A small self-supervised image encoder, trained from scratch: widths [96, 192, 384].
Rows from block 3, named by matrix and row number. Each number is 128 + 32 x the weight over its row's rms, rounded and kept within 0 to 255. All counts start at 0. Numbers have three digits each. After the name is the row's rms in percent of the matrix's.
# convs0: reduce pointwise conv (model.blocks.3.convs.0.weight, 192x96x1x1), inputs 0-95
convs0.53 088:137093083118126097166121191125150127110125106088141046131110098136132112099152132093123150137160149127143084121128170119155143082169062099120141194128116115152200142157107083101097098139194140102159147105117124088158114204140202104147165145201151106151132125129108134103074155057121099117
convs0.54 089:129089121087129053137161106147103127189121159103154135113142112120168133084145184100163114159133151165109079127077176127130180156146055148129100088141181096062076115170103069154133075103104148138085161100162111131132168107191112094116152153116153106155107123164159163165138167141135076121
convs0.55 111:116125133231123163131159108111150137164106138142057161116136124131102129103161238071110126103129146083176053088107062137127151155149142122129132123152159155102064126125163158139170142117062076129177133120125115098160156127125132101109081171122104148150119115120120062127169112112139152132
convs0.56 107:119129111108121155155167076123187145161153135121140099113158138154123119084165191145136132137063110147145101155093100161153135162111125159123156153059148123039036103109092163098088122119098073168141129215115122140125083122104164111151132106175136117149150151189116086073148127162119109143
convs0.57 101:129148122120124129112154142114125099085146104092173114135121170138122117106204198088116124148198104112110077169081131145225135058076145128116107171082141156136107128141081076152114169140171130110153170104165107154164084107115082104123146083181137155120134137084123093119126120080130169176
convs0.58 116:120131153121152119086200188127137133077149118096133037126140135145126121098166149119164085135058140173152118116098164130156184135142102082080115115110179139153220083160123118074183135127142121145113157077046147114120127162111115111141125163150098145135103163110139173127077116117138123081
convs0.59 088:141136142110117167093113119180145100156165142159140155125096119097124112048124144093123166150125081136115032071157177141019153096130129172125093134080091120069127161137131144122096112143136090141089139104183169123172101107141162103153151134119108145148114135152122138144212134186155105135
convs0.60 091:170149175197110182136097134052083095060156183124109130143127156171131149089163157105115111154153127155142124135149085139162162134144101117117184092196147165139104122139100089097101111141077141109142109071152175133154124156111135054143075173163111114120134138076082081137124116152115084102
convs0.61 081:183143138141145119123074163152165142089146124189136154138150104105129141135133102131120133120166151170119168131189096088214150146091078110143185097105150132170087114096093115157169175125117129090127140104113151144054136140164128134104119147156130060119098111145134035142056072080126115107
convs0.62 089:143127121098144163094114118121118137115106108124118058114184175162123089149120186098159139094182085118112079202132168123095153152096143116185085177127076144179092141140144083127102136145176106148108125198136075147150096128149123133105135156141131137121118094045135100098176168054136165141
convs0.63 108:124162132178103105125150176127118110087139127051158070116113165108152141095149128124149137099167088139131120196085134168170152155146091111118126109091072145130217156121088131107162133129126090093141135114095125174107099147111183084173151125202144146145131129111143151060073134065096177103
convs0.64 104:143128118152062088110079162075114113131149088159106214118090151110204115127099183069037114123111163130138118144214130102192104146149153123149165143127086140144123139082093091123132158122148173141109136196127100134125111131170124155129137175098111121101138151063134138135136132123095092129
convs0.65 082:074183096104134152147099114125116120145121187140165158177154142106120110103062145117125126138135146087153162092131112106122154171094057124116129165080125136170153138125126116097088109081133086129114177186077114145091119162180174068141150160096156152044105188097137138151098112118204150131
convs0.66 087:139082092150120161115103085132114115095126077186160173111045155159134167132112165091210108175105130180159102133152140046135151180099154138140129177108128135139098177095127088106119137170113080103136137142135078083097185111122081150124160136100146139176143128105139146084157129131073154100
convs0.67 093:154137089055184162156202101054110118165109150123094152148110181114137165143129148083135123136103098105086161150101111117137134133107124162132106170104095136108171180153150132109108218131129094156155128179095105148127082157101130074191113148121194108107143103102107073141121134089067138124
convs0.68 097:158065068128110128164076142060120131159085076163134124085090151170045116115105186099069149165160125112135092175199175148155145149111135091151117119104104173155092170113126151124140095132152154174125171158121126122103076128154119158147116177102117197122104134116113146136121123157143080096
convs0.69 081:103069133150155105062086130121194121069116126143183173128070090109041154167110103194051165143157093126088110135105097194124181106102140206132118125168125094127102169088146119109175121137137111124141116113117121131108154088128136161118168167112119141176118145135135140122110103128158151163
convs0.70 085:152085125114145121075117171167138134120100100133138183111134133068096162149133095141142096139151120167124085094136090140146145099136198184183093093194191084113161106203117136084128101147099091145135105088081159104065174179081170164118134135118121103186095127090126107151111147106156132121
convs0.71 105:154131105119153093150127108125096145095080125147143134127088099113128134161121176137011100158151091103083104176149187147168112141152159133154131163110247099102120148093101139109159100171093103127175115073101099182088170158113117121134133170157081144110137110101088148125167153119132129128
convs0.72 109:133103102154121116168109105159092088000143180105194104139187115102169125127152108167088078111116113170136124116160084132119119135137150131104124131118113124143119099107156129130157095141116132110112088119121166140108221105111107116122205175126059169105103089173123171133120178161146117149
convs0.73 099:112204182117091169081118106098124144111109164092075103114151108174134145120117109148095187032141113151154100129125132146121098165125118134106175076117140161126104102096141161160121094108096222170101124092173135110141122130213124090093133190128151086159101133120156113154119100133113108169
convs0.74 110:140142131035120101132158104152079142118120117151167143125107094133181086125129065161033057138081100136129115169147135073180103121096127186129153206106145097163106214130096175140142142171155135125147088127144158189117117089122111158119141148102132109122172140118138131139135127099138112105
convs0.75 084:153134101140128126103071120096149137122083129154148145129122115128133181166066210144039107157085115091094105174179144153200098134109176110121100149151115120133123173177212160122067118094130118188090170143080133129060140137110145149121119134141131138163093145118090110120149099102106149102
convs0.76 082:111110054129145149170148079185139154111148092144160067130143127125082117130138133118176093138109125094147148116147063094149150165076148134091126182101121150138133145119121134110114109123120103075142136138192097066071145135107113093079170159140098187166118156154205199114104140108169182092
convs0.77 089:094135132171073115152093118121123147097150216143129208159139135160121130129091126051161134078090140093148121147105101094155125143115052164159125123064098119144106150091151096113112085171154082141135144173134098121136128147195097111104142178111124182150151122103146188123100120139166060142
convs0.78 101:148138140070128137080116130078125093177118130134161185167103127096149123149126168122034130142130113137132113129154110146205102150093147138111099159091126074132133175174137187167122177136126110134140136169057081143103097133120112133129097132139152138124130149093099084191171119021118175115
convs0.79 078:156201183124132145143163108121073130123077155133089139153081089098166134120137096132124144025158160174094112142107125101140134155193140130103191124171166157093123111163149139169128133109149221121132081116111094095149145132145134069118114113142149077131115078065110117170149129100118101103
convs0.80 123:121118115119135065146112102139064128205088158135080139150154153103141142099142181103088129203122095157111126093114130138106148112117120156129111114154113128082080130189139070159164051107172112092102111122185133104161150105170151164144151109102177084128125124152136063084167180122176140168
convs0.81 095:150075123132134121141107126196113132140123165190123040116109117109127185101078146152149108186080128163146114123087071141124172185158075134118098100093079131059152154124142126146124152106065136160130141089137075135160134124147130181155110113119098131174105107129127079160156145218132109142
convs0.82 105:096151099086198093116175178088101093128136135090100110077097153081121152119170096149144150126168090094092101135103176119161150126090099158180114117103142153184143121149134159182123165143146030143150128113100152119114143130095206141121147116094181170113134112063112177172113123088108116138
convs0.83 128:126107120144101190111121144160112164028184133096149070170158088127132152093116095207161121133122119120105148128090095160146136196118105136098156100143116120187173139131149125144143148125062138148140103114046136093104140153149148189128025124146105103124137127134111174142114146125091134106
convs0.84 120:112144168122117093077105168135119117138140093097157103101067169075163181136158115071193179128241126082097133171041105134166158117141118136116103123128125139164072149154196143131165119135127146115152125088091153182137133153108122118109141093144173118096136105072102121104111120107132126147
convs0.85 119:121133159165096144166147109167100103152135125156100072150107106106141160093099155098190137149032160111113149114075117155118143178149074150097127099084103159091152158116165105126195103120102086145130179126088156094132126102148123192095085099104083147138127109145160108132171156205187103143
convs0.86 095:158081118202093136218109134198066160129121135131146108157165109127132224094087129103132126151116133158105158152068133136129132146128072170100112097081103088155163094145156122135128155127103115094143105100182135132134102102140110210144098102138094087096098116160166063139133147154130121119
convs0.87 088:137131100093142183099090149157177087071129073120128097140096099075100166116141060126124134120172114124115144193139080183153149125095137122140139144098119097192220126139077147162175148112138167128097121100118117136090100112119177175124122153177111127158129133076125136146049120127194129108
convs0.88 104:107150145100129109084115155130103162066142156113129150085109109096145142120195110167162142160176105123065123153058149161146152157109139144157133141146085135157189113080168167165161113156147110123130131083070096095074157174148167147091105097127154121097128039079112191142136126073129148113
convs0.89 079:126143149065157127125189103159178108185141094193110165139110116122157098060125145091123133072112157174090091150118153136095100130102108160151122173150127110083079167150130145120176111134154089103084055122132132129096127135091153190100170127141140095144124080155120116153151115209093081177
convs0.90 099:120098152135083122181186167212165151158128090161121084120145136062129150100091106077118121150038146183133150126135202140139140108130090160111136138087129129092124121127064130148174112086156156083155113114133114128117116122081119224118115128110085106099117157159148094137115113166164121165
convs0.91 115:131151140044127091109152176140132144185095130181063085112107170117142100116125112106153120078078134148127075131119183107081139137141108117166127122149194100127140123156123061179157131110178117164089088102143112094120126128090153131118177175066103128154118206144177140117122095182120133170
convs0.92 124:112128126012192062103112135086091103136095113097124148131104160097117152121145138106201152144194118116121101093099130116153164123127166135157114105122083064176096121145184118190173129122208108091130126121128165137136177141076130115135139123102165158138113158137114175109137139088108113167
convs0.93 105:130110128232136152137066111085119113088147083115090158164130153117126153083163170100143095086125140131144098141110076176159144115166148137112183131103123189148109144135149200117147112093058157112139129134106166133140154182109142157083079107110121114133146145120077065136132067116183086154
convs0.94 047:150130144176168072111130195144223092091136137192136068153082128125115143176121176112122094127057128177099106070141180150157122111136129166143142106054122102125108098149132096140159083127162117129147139129147129123106154088126088165139090142161134095156073090119139073115090136155177136113
convs0.95 100:115130164064109134136154136143147118161101094191102072146184139133136162120070157095086128128064170094148103175096085159110131189137127132114061136118096174058086150109084113123124149113072145148133170137130138131144114129113126212127096105151114115128122157136119085149189106201166121165
convs0.96 089:150145124139143125113157070101135106159126100159127145148052065129116108111138146092152086159114150132145123165165118073133067109081146192138126187040136136162146127100084140114108076154109135158148101110142170185106172194125114147104107117158129140190145146165151103045147139140089146089
convs0.97 095:104120152105114115134104178115195136136186119127130137101062139052115104160099106119116146127097124090134165128095078117155173160173072166137118150209150112122119098074153112143194111153109113131144077108116160153161131127100172229154141124107091138103119099103117102099106124085175156176
convs0.98 086:104131117184125117128100119136168139071117147123203107120086150118161129152185131171120095141173118120133179093105092100210114018141120114085133147087146135119113141136128088100155089137147162138165103099156118149115094123129128156131126155169153101177134154177119074078088115042168149125
convs0.99 091:104165139175095133103112124138107091107113131122152103128079122106187139144182115115127113142167103094123145101159092123215151030070118080146140137132122093150172183136175080092155153135099119149122129131128138188118083092147085155146153121155191107157169149156112086116137096041157143134
convs0.100 106:109097122134121122103152119100148136162125071128118132150113152097112095117147217092175080155111164108136125252203100090115089085127123166128094131076147125150171154179123149120048103162137089142129127165111104153151120134125128147120130137122067131119140140129103175105146148187063106116
convs0.101 083:132088093123143090101079220141153131098073070156092171118107129133168158072104128097145097158163137087126120147089085185083136124157124134169092166126126151112128109150056079106136186101087133100137136144173106162099153192122133195156127126133157122157141153136156104131176100124166116074
convs0.102 078:139142149129099107117126100211094193146152148145112126165049098151136105111149110179109152112118113125158107137152090097116141102096103143130152175078142106202146137093156132112096053154114149108080150134087111139069109127186103127055133172152103154111150111157222158145140082108133133138
convs0.103 065:099102126140146159157104123150146109081121124139059188117120163085097120144157112115163125147072091162124130135169035093140127168126089114158157108092128125099113148095105145163147164155117159092103172134119070141140074108143108143183093176132154173101133229139145090102164133107108088190
convs0.104 096:185080163144142106178147123095058133110110142118138102105112178132156112069153156106107110138184127107118109181115173103123174095176105102121165151104124082154166071116143103144132092175155209136087138099097091101176068108140141083129161122179156111146124127182084183123128100078117122126
convs0.105 094:146177158119166171062139065177155129089122166140105079175140157157168098124148127105183114144107164121210172161065150151131136079106169148091121139133121110140167067088129077098064150109122173120093161148087080118102097094120114128154157120119132129092104146152130176127107079129136165097
convs0.106 093:184150173129161151105058136134162125092094087120134133121116111147159130050129107081113040087128165112115068123139101125119159165159119111161144218127150157159108099141078123122125172174089137101157114126146084183157150132147110165120132186192155058143145106148094101106110106134120137114
convs0.107 054:160137114156124165114075131124140160096110137170118225132101119063140173071134104117150182112098094139131101152150056133127127150110155121133153170087084076105143112149140105109102071173146123159119121168135107150095073144121164099111074169177100170117158131177127071108179173093159146109
convs0.108 057:190090119142120147069052085111135167102135102124126106082162102115108127147146174080154121120125085138135134101079107167157131142126181111141059115130142163099160152182136146213173159175123146093083110157127078111116119123140094099203077126132108164147144187138068155114132128092152115144
convs0.109 096:142209130155119159141054114183180166122166160162076166141078129116123115045163112075108148132089119131107110148127135120042137116089097140104153136080123115108151132084128084152108096150108160125095150110124067121111127100163153180159145162130113139157144127095155169164201101101152153142
convs0.110 102:154116161162162126123133116158103104102155158172084131140051120109161099082131128110144150126108157161125117122068111091081130176097102111130174092148165116126124101112148153088101145192161176145158061157051086197114146147162103074145151168137143080133131133121081154148168169092159066127
convs0.111 098:145124138146149117108110123127135135104104117138124047120169096099137138077147141143183072121194114124146174121150096115247120057136142116135113117226115141134146133088137083139067139125176067161115124118158155137178097114147135121126113136082145154100113159141140164070064132131148140111
convs0.112 116:134207130125157140183133096128103157105186142140115123161163145133108155086137104161092112191107045087071105122144132102131089148118030145100060140084115113140122138123126111114128125118164084137092130161152200160094174186177165140182103135108098106117128125103127113150116125106181125149
convs0.113 077:188054118076159139154111171217128132111132079150141151126149098133145105137116102142147092126110108136142181109118174132112160109110085172141099153143127163114125120104118227104181159095105131090163151125190153125150106034083123120081119120101123106107111121105134184075115128147091148160
convs0.114 064:103112115095129088091146192122147110122104127094154150148125077092104222145101133149155155106111130130092111065143112122128150071096126097115145168101173158150169111067135175126115110159112119151102102111160146153172106141107180204140115144139090188165159144143118068173089145148058076119
convs0.115 087:155185131116127154135169115142118129140162158132108181099128180092093200110140101148128109097106157072132160068107119201140111127119122140099085145134135126116143125111181073073166121155169146093123131124105145168135163225105100085136142101098110065119075127154100116192107138075166124083
convs0.116 075:146091091125130123058188176166191133153142089083141145133096119108125136123128142119199124083129151135123147083099128114117159092117170171102129172168176171122126122077125171142141132135094140138112104074114123174105102093083184158099129141127095124215177117115143071107077129155055122148
convs0.117 069:110177135096158123121083081166162131120106186151088209119114141113137147114132121127130160074115138138188139163098119147120148115113132165101109156077161152150132140146093102132103148125162067172120142082127123188045113159112112066120130135109108127156074190105069067192117139119187120152
convs0.118 112:094042170134072133077110130130133116147167165112124133181090158168167128115130119190103142177119131138056128109111111016124182167136089092155121074142119125099124100163164142146136144130159122066154126110104177166179114140130153171120143156104157080112155119091146134115086141105169127130
convs0.119 076:146132131091074093057119156130157133098113139136113154156108198154138051144121129113144146091162129161168105063111086101134137156084130124102156206165135168164101074183076118118172097102148112156087114130103149156139132073124130123053135151122168190138131159083098118132126178160159117142
convs0.120 107:148118176145102095049157152143141105156100134149138117134076135118138142150117115121214127131132163125088128126086136061137180109115195127121170115129140105111138103147148181087171117131118211104094150104116124123143110092142178191060157146085102148110134087117151143116083143150027145124
convs0.121 098:166203101134215124218097161145133144093121152140112149099131136070104175141110112135126119122135138098092149119151138182120080120132072160121113185089127055128126090131186119184145142133122088119118127196121105129078152133147160098124120117111093130105089095156154125173141129099042138110
convs0.122 082:145053142107131131160122135110122122115120058155149166088101165144099096097125115134203134170110094148098133143152108109118172141067142086141126131147086092120147120202139145124165132104143110139157092148100120082082139115167215202156169126111119139111157127125092086095098088146226127110
convs0.123 112:161089128135123104077123125140134117106110123096099126176082128164121103135099133098230165139101141152067136115115085075150178121205163143173129073102145133117136121161147181122167089128116141149139165131135134122121112085106159153000133125113135145140096169148134154131125156134053142132
convs0.124 093:119082124108103129177153136122116126102139132099162176142156183154038113107128115130165096140111110145123104132121106112133196154040126119085179127093083146112125119152142159128154106140137077096148144114146150128111129088115231164157141135101084163090154115086087132115101184116214173120
convs0.125 116:134087146181101108084172144151094105154098147144150116111158171089167111151124129113178109168110147119156112078118137063137156140050171100068172071126143108123159131136113145121162105118105138114184109145055117139078153079159127179179152124127112136070132082113155145101120157115217155104
convs0.126 110:133164123128135145122130165136147166143130176145136123158134102067110188164144124185079151180111098104095132102139114169122125126141108099113119125089136093107119102123218100062147084124164142150130127088105114196162126255144109132086137124117114103095101111105108121096129085117104135145
convs0.127 100:166153113118106144178087166130157175096150179113136185014098176082138181144102167111108144102107143146139174087128116243116099090104155141130109136128088110082125123126138115159189116131131133089129102142109099127132133144161168134100119099111094108151115067122166085160115108120163102132
convs0.128 084:126114104136093168103089076129130153152128087094121147155131138115178163067141157132217129120118096127119098167101096134148135100130110166135085232158190140104120130121110087156161114156126032129126134078120142151130143108098135198125141118134193123162112171125121133132133054131089080124
convs0.129 131:131134109124124164115137067073080202101131061111165158149111126080136145162098107113193191106136166150156118123115126137147190118131113148161069111102150128133123131110102100131141125100139076101101128163164163145186181133141094192193138143060150121132136093135123140065121077112089095170
convs0.130 100:096127127121077074071105155152129183152110181133112133164111173141118182076114140126163163176123097099121136111104079121151147127068164154157099072140139132155131128183144108146149147127101105131161100142109143122169140078123195143022088066118118166095153087126116128120113144134211131128
convs0.131 109:113158111120156129155150166143070081152147139106139127011170126062100174132093070120099107152163123114110136087077187195121140119144127151106135112120032137120139132107092154157182113140123174121184096146113130120123085191135141143153144121139131111127131081153178111159155130116169098118
convs0.132 095:160135181101190100175126114120199124106142130157114088145099105143112103120215172117097102152138117093110106153137172164155140137132133127079205155116114115123108124119164158068116123127132128110134070088138068156137116092093053087117095129164099123115143197136101080175125141179161079147
convs0.133 106:122095126092161105206093180148153142078133073138148119036101143128126165124151157150133131091151105084107128094115161063130115124149164141108138153170071110130128178110149159138150161071129136128125110136161077150112130117116060107156085120115077143106161121166062130163121158168179194162
convs0.134 120:159084165155107119119140135131078164118140121120110149240116132097141153166089115118086127134142153174117130118091112131133175140162113158157084112106147155125111127100130126164179133118141019083114073127120100124199152070121172209124117118095185126129108117128101149105125160083072145134
convs0.135 094:107149156135121134094156145125083125105110176103106177032177165112127168136127119134100089120145203146122120096131107139135134109044143104126063114136068140152124170154104106153155113064155124177136121095091137140160149127139174153224098139114158121153117086131132148127145118122193066096
convs0.136 101:093153142113155118104098163136080140080119108129147149007080136089112183157106126127097181132155126139057123094119121156118156151112092108154090102092088152131118103181146136176148151134162160146130147128128092150126133132138085129225152119091121104161138073149170096150143077156189135153
convs0.137 097:114108093112163153164099148134141167134135129161152156069092191125064095087138165142099095112119158209118099119132091087121153167073149139139186092133136082139129088154156102131158172110100141117124154118133146111074141087125132055213095167117109139113142121114092129180119179113186137075
convs0.138 111:189141168162156127116132174149115131116101057115086112142086097137057114147113096165160137174115109158078130102141117164150118147167118128137137130094109123134141148126174166113174081172122149142138099138130152109116108119182216186099122117118119106136078151126145131134114095091000118121
convs0.139 088:156089130132044116127131169154107166141159207150093145138097218088167105135117160116111089168154136103076150111111123167119098133011126174132144119138131163143085132126129117139154128093151107150139109126104183120100136082102196141126145077115165096152111086126105172093144148141150100111
convs0.140 132:082130131120116092108094164138080142139093153129117086132111125109123168112139142120070112177123115143060141124095131117137096122111070123129143100146107091141149138215108151110090139146086167120082152159116122167145074153131160121218074099114134127156127120155123149169116195170249125133
convs0.141 109:185138132150132118123167064128153167133148110121139155192094128098159088161048100118158154199124092142168138146111129167136165151113121158156090157122154150117108117071038127129101090156165063098126074090113166094129137152137103136043126121123134168150123127136116196127150133081094116122
convs0.142 126:124087162127169112180123167117121069137145062160057102093140114174133118117121124160087120093147166121146111104130136111128086122155180123084231144148094090134142121136165150147135146065121184109148115140122144153130141145070077111047103119124092127126132120150092137172132191118163200122
convs0.143 117:088128172142169097181152183093134020128081136125156083036114053115123114144115088131075163183120127157147114120169116103138139156122081150127103119116113158120151112145106138130124108077117207169143106147121164167096127159141155156174090130107164127114137126116151119134146161090103189112
convs0.144 088:145141129113163117218119143107140096115178122107113095142162163137089174129141139148159073081114118134117120159103127162138102170118114150129072203147151180084131155107130118164154140168170047149094072103099136127111145118076196132093107117132111075083123222107090091109135149123120135123
convs0.145 085:084177093124130109152104177133143151069149133102109141055118225072158100125088118139087091089100144114185119082070169158143124135054161147124177138153161150138097146150136123142168124101104110139163119136153141116149130123082155141124119118115097108132112061146152104161126178121201184105
convs0.146 111:151076165113177136135122173151088158136134052113135103180139106158148128147076140104224158090124140087080132138114142123137195135161126108145146112077115167146138104165175151108148108191117126123102122142156119132092121094130180215133135098122104106097090076142128141076125092102053120136
convs0.147 108:135104118134124099118142163123069100117119115127125108214083124118146151154102100132092118208136104140104134175080086132145174119185113153188150066096093086112094084205120170143157106090120162129086190143103157063133121124119150205111145153115164146123146130130168135110115144122060127126
convs0.148 070:180082159152129107149142161151157127088094118105179089046095115100189077144184124105125091181134112123133126153115126081142114186105092146161152171185097107052148102152133158126172137126155148138131137165109160062112160124154106169168109149173117135120118125100141058104088075118146113097
convs0.149 110:114096113104169128173127180142154146124151099138150139067153187133138163125110127094147068099132126069153103104116153150125113121091201107140160116091042199148143153101183137112149125131154110166079109129172102111125138059077129130220147133103056092163116133127108113149125164123117147107
convs0.150 091:106111116127145105153134153172124035107162146183075151181160145129147126093140135101079089147179123157178152111135147078097093187121111178073131164128146131151106133068111135114141113120114124163155090090072089103145097094099153111139107112138184101152113213116085159123120203131138152109
convs0.151 101:150176119113123172127139137122158161125203144134069167110149165105071162100136123177088077098136148105088111173133140137130045141106118129128094114082130142120134145104162076205176117090134067086125106123099138142124169158124141095091140132138073113148155137102152117156089149101230163127
convs0.152 088:143120168145080079082147128124064123094101163145144086134114087119147112156121187144178152118116131150139131181126148070128172109111168135154187217119110176181108151098104178080166089108082097152122105080116123104086122111101149128069142137115113131121155186141153136086120130180079176109
convs0.153 111:120171147110133136115124143133071121107117196141138128054127156090190172129138059107085170099122141128194130085111118194117135138075108123136072112114106084102112126142171089127109144081118128077157149137121163125151093180124144100105133140105150145151097106179139122179127118117246109151
convs0.154 109:165083156120186128110100140153117129121131084129163118082092155171130149102111150140203145089097162074068114111117128099141183137157182110114213143124129136111116101176141195128149093135158139125119133115185115140111116097129133144139152146096029140197125099118126110119100086124042127117
convs0.155 099:125087137120161102117129150141109138145146175112100173104143145091112170132103129168055112150133169129127112104140085124117136070028144138093093090154089124151107126163126153168129139113130121124174111127168130204146147174101168153111110107110111128115119031112094123154164184100232142122
convs0.156 115:132189132127112181163116123096127082126138134150120139186137158131070189117144132161102124131118144156149094134141103127140074124158099133079089162094154121119137126120182076131162100115127095073127154124143138165165147131112162111000151168123130103080104157148093125150114105099181163125
convs0.157 091:139128125117112119133164146139122116160056125138132145189107117121068155156086081112161151147154159244146087169107079076118156157188108112128048084075087097136133111164148144110122122087121146114144145153087132104139087193147176167128131171089149148163129108107120135153150105117077112130
convs0.158 099:133170143147075155105133178116170099153145193135086146118114113093144144166090113173103168103140170141116125088146104116117158125158164093104065110149108128110134094142147099105126134071155149084117135111125153175142126236080134144016166140147126134129138118091071105135123068125151170157
convs0.159 116:140173159126173137113159125112070170109077114127174125085155107147082092131136079164172173163138126111130143108105122078132180151129118152094109126100143066109165122146117107161146115124124132136147120087145142122149160126187158168197123134118079139049174061121163083121106025126172122132
convs0.160 130:142117120130098129143096142142109135064161116080123111151129093042143134067172114107046053135158130140086160181140106153080184110115096135145144116133128170154111105132112135114160110156109154098096120155145149160106229102079112108118159168138119163147138128176146148155078148115169115193
convs0.161 088:141124153092149079135126095192129117132101135150155187115094145106121156105157097149104107104019131132163126130090107122181144135128155152099125128122110084047148151117135125075122213103164126171105191180144089131128098114135134109089172098154182111118092149087181139159097115121100164171
convs0.162 120:162114095119176173152179075165136109088071154115075096141128166091118145124099161162173150130122094097096096111094162123174120193165129090189148081101111055119141127144130131145131141131136153199124080105137063121125131103112125177155186125130145153094113153137080139136125160054164125085
convs0.163 105:169126135081146086126131118202073152100127136178142132138104107091141149132129042156129070134112166124141139142101051161161165101131095132119181054114176133155109104172140101084167174166102121135114128130120093054162143103107130136100070189126135145155097177123185124126095144130148148129
convs0.164 110:136162141072119121118150078140134109093159107176166092136136134133123161082150161179146115128109133135113076156095102096170126106108116096131153084157085156077132122127132116115107144151052134109148128221094151178157027119139128145135084060197146131139143115131161107139199125172120110162
convs0.165 107:167129065109112065179143167101152168169169106125188090145136057120097102130139104134057057175142142132086165136152022150153181135113125125102153141120155155147155105166176115090141120147086120101090134189092137097111142115117125112140086111130132130143119132120166172110107146110178133155
convs0.166 082:135156143144120119112095174197101113118151123090075123130150113088119144123151095119118087160174131061128087175123122137161139074158067202108082137079100155152175078180104126101088129149065173100108143103130153118148169166163153146118178092203149090155154102158112159128091146131112136094
convs0.167 111:124122134083113135103150053176123131131133140201133123118135100107137122087128157164083125153116122143124031122104161123211172096128129122132112155098102107097070178126119111148147130109111092144159136201174105160068058126147117174141153090157137094115163090130140148145214114120131120168
convs0.168 115:161128145132136135107158106134139074190121137181127149151125162081133114105140232069099159110129133086164074081111157124135144153132153093110091146091096155085131151182117125125105122121082100211096140187127144108079089131175146182095114085160143106077113107119150095174155127106173114114
convs0.169 124:104140168142129139101061229086178122187129140070122129124110162136177157041130141134179175147181167132141136130063146128072121093130125132118114165090097106149168149117111134066064123123139093117140155065144098141108119114159135110114130155183146095147155127139106124122086130181102121113
convs0.170 054:127164124117145111077105081165077100156132164104074090154135109162135091130105112160143127136140097134153134151096157118209113102142095146171150106111122161182115113127123149156123106122168134105103171092118075158197157130099148104203143136088140090149158228134082069149091072094109157122
convs0.171 063:113095118191132149153157181121125179025139121152117110126097106089078145133113086127107051118166172158160134145087139137179129133123095132174147118106138142194063084131140104165114087137086175135102130176159122114121074136070171114142112145158062135174117130132135169137126124161102108166
convs0.172 124:114125152170131181109118155133095130079091111094140147128105118149134110017109153141111152140186147100172125095137187127046099094107122203160106140140163127054085124150124160081180093142130151114159152098105090073090195143111116138168168176162148133121144132107124154139115117143124122108
convs0.173 092:131097134132125133129139098123049138164125111215088176107170087104154067136090164133071136128136148110112043114086152168201183084130099150148106151090106122069116143184123154153148130127102125142127143157128102119144072159172157125093119061135131122154142131129106146146206137103150109136
convs0.174 121:163181136100146063092115167121104132166131147113167149120087151152121107162151150142123150114126116117112196088097123130153168111114157135097093187102122125112167171137160133042091179116113102182117066215117126133119076085139088151121088062123159104135079156110148118116153119086154138187
convs0.175 100:146168141189130155125122129153098164077083156193059121130128153089128163109089155115127117150176148117138136131127150102137117168112124120167125076140130114178077068129135082152177044157095215142107120106097126058163116142082176174136113144117092157090120173103099120139101125134116167108
convs0.176 057:134106129115069128105164122154142093113132093072151139157144089131155091133107080169156037105124158080164110164078107105200148155150109136099166089192139146136112090090162175088138124107135141145098118092159173122135174110093071193093130144103095134166169174153121107116136195110150114142
convs0.177 073:130152177057150090104130132110178156236142151067075098091190151156134137126147100115150073121175157173179143136124104095118174138143112129121103108108129158164158116152117102092138115120083183088086152118121160062139142137106146156149123141145087089132166155151069099125098110122121120070
convs0.178 121:141138130151126130137136179112111141142124131111104179136121105135156101030151094150092140146118130108142111141133146135000125124152127162151123109155109101139112140107074120106150134128156110123113145115090131089119172100124147141142167158148113139141144146135133130156201123178151140025
convs0.179 080:104122148164151158150202111167083139075140120123180108103185164116098167137143140126162150121069116134097101144142072110130188195135073147187114196151134093151098052138107118165111200103152113129119114130168141051129160116085134128110103120096112126110102152162107111104096123101097161105
convs0.180 080:104120156069131107084075105171161149151195132184115152068144064108175131147131076094145091160151123130122083115116095110175124155153123177162072131121109154115151191205129154132187092158141136130098119088094117061182110116107126118156080117106143130149167147085130115135171143146087119133
convs0.181 102:153117094129114129119126127133120138146147103116154071150169092134106164102145138163189114114127144127152116102111010133160095143160096117124218106137161145170113067142201136097157126143160120090151119126168121141108147117094047160095167103155131102146116138185188087078140121070122117110
convs0.182 103:129138101139141065123137138151188167142163145129144178151124095139147082086175026114175129104101111121137119101132116106022106110115166156113147162060125104136104121126109161153139084161147110106098099154094108111113118098090150103116138131139158124193103132221164125147179132137183135128
convs0.183 097:105136138156113113107135135119066118123130130159133113106066123099167131061118127161058133144162104118133113146163169137185161090109151136132070188117107166116182163138138112128108147088153168178098157184097141157075038121118192137125117082166150119189132066128094152092097139089142136147
convs0.184 108:154144124098139052112148138145140146167135154126153114122167097137129111096145075123084041092131124107154121167132023168032198168104128142089144111101153126121156119105126171084150132126135152125079141168191115087126198123155108126118145142146185125093120170118155113139151135100148119117
convs0.185 070:131132129114112116145088116152121122143184148184093127103123082121176141153113077050101088195127151090095136113139097149164123131148113169163149160159101131117157143177154162087173117143191124109086116125089124129172125167136133182167069156056107104099133116087087131183090157137086061150
convs0.186 101:108101171159122107165077143058168158151154170110114161178150141130114156081155140175142137137109145185146133110090204119117100130105135123076127107051130105176149099152147109110115068091130161113088161087112176112116079113105184143120064102153095136161159107186129128137147072175112138100
convs0.187 127:130133147147148134142132154146160123111126135138108141133107085125154140064138102104102099161183132134130076106129115169255189054113127164140124177059148141101174118115053109107160162149120151108113143148095107092072059128110159091124156110195128130092144126143092135129126121099137135179
convs0.188 116:112114117171088150158145111171063124118133162097141153109160122140128138066197087142053159131127111141127129115103106136037137189145136146106129177077073125127142126145102104065074140126148096134120118142131130146167137131101160091138179139180106104144140076230146154161134131164098128094
convs0.189 110:122125121165119112108147128090078118155155156173171081103087128165139160095145179175122130116130132106166078119139158125133127088148122183127120154130024140178103128121093091128072138131152161128151127161115117153088022122114160095134148134179152115172107151104125112114148114114072113225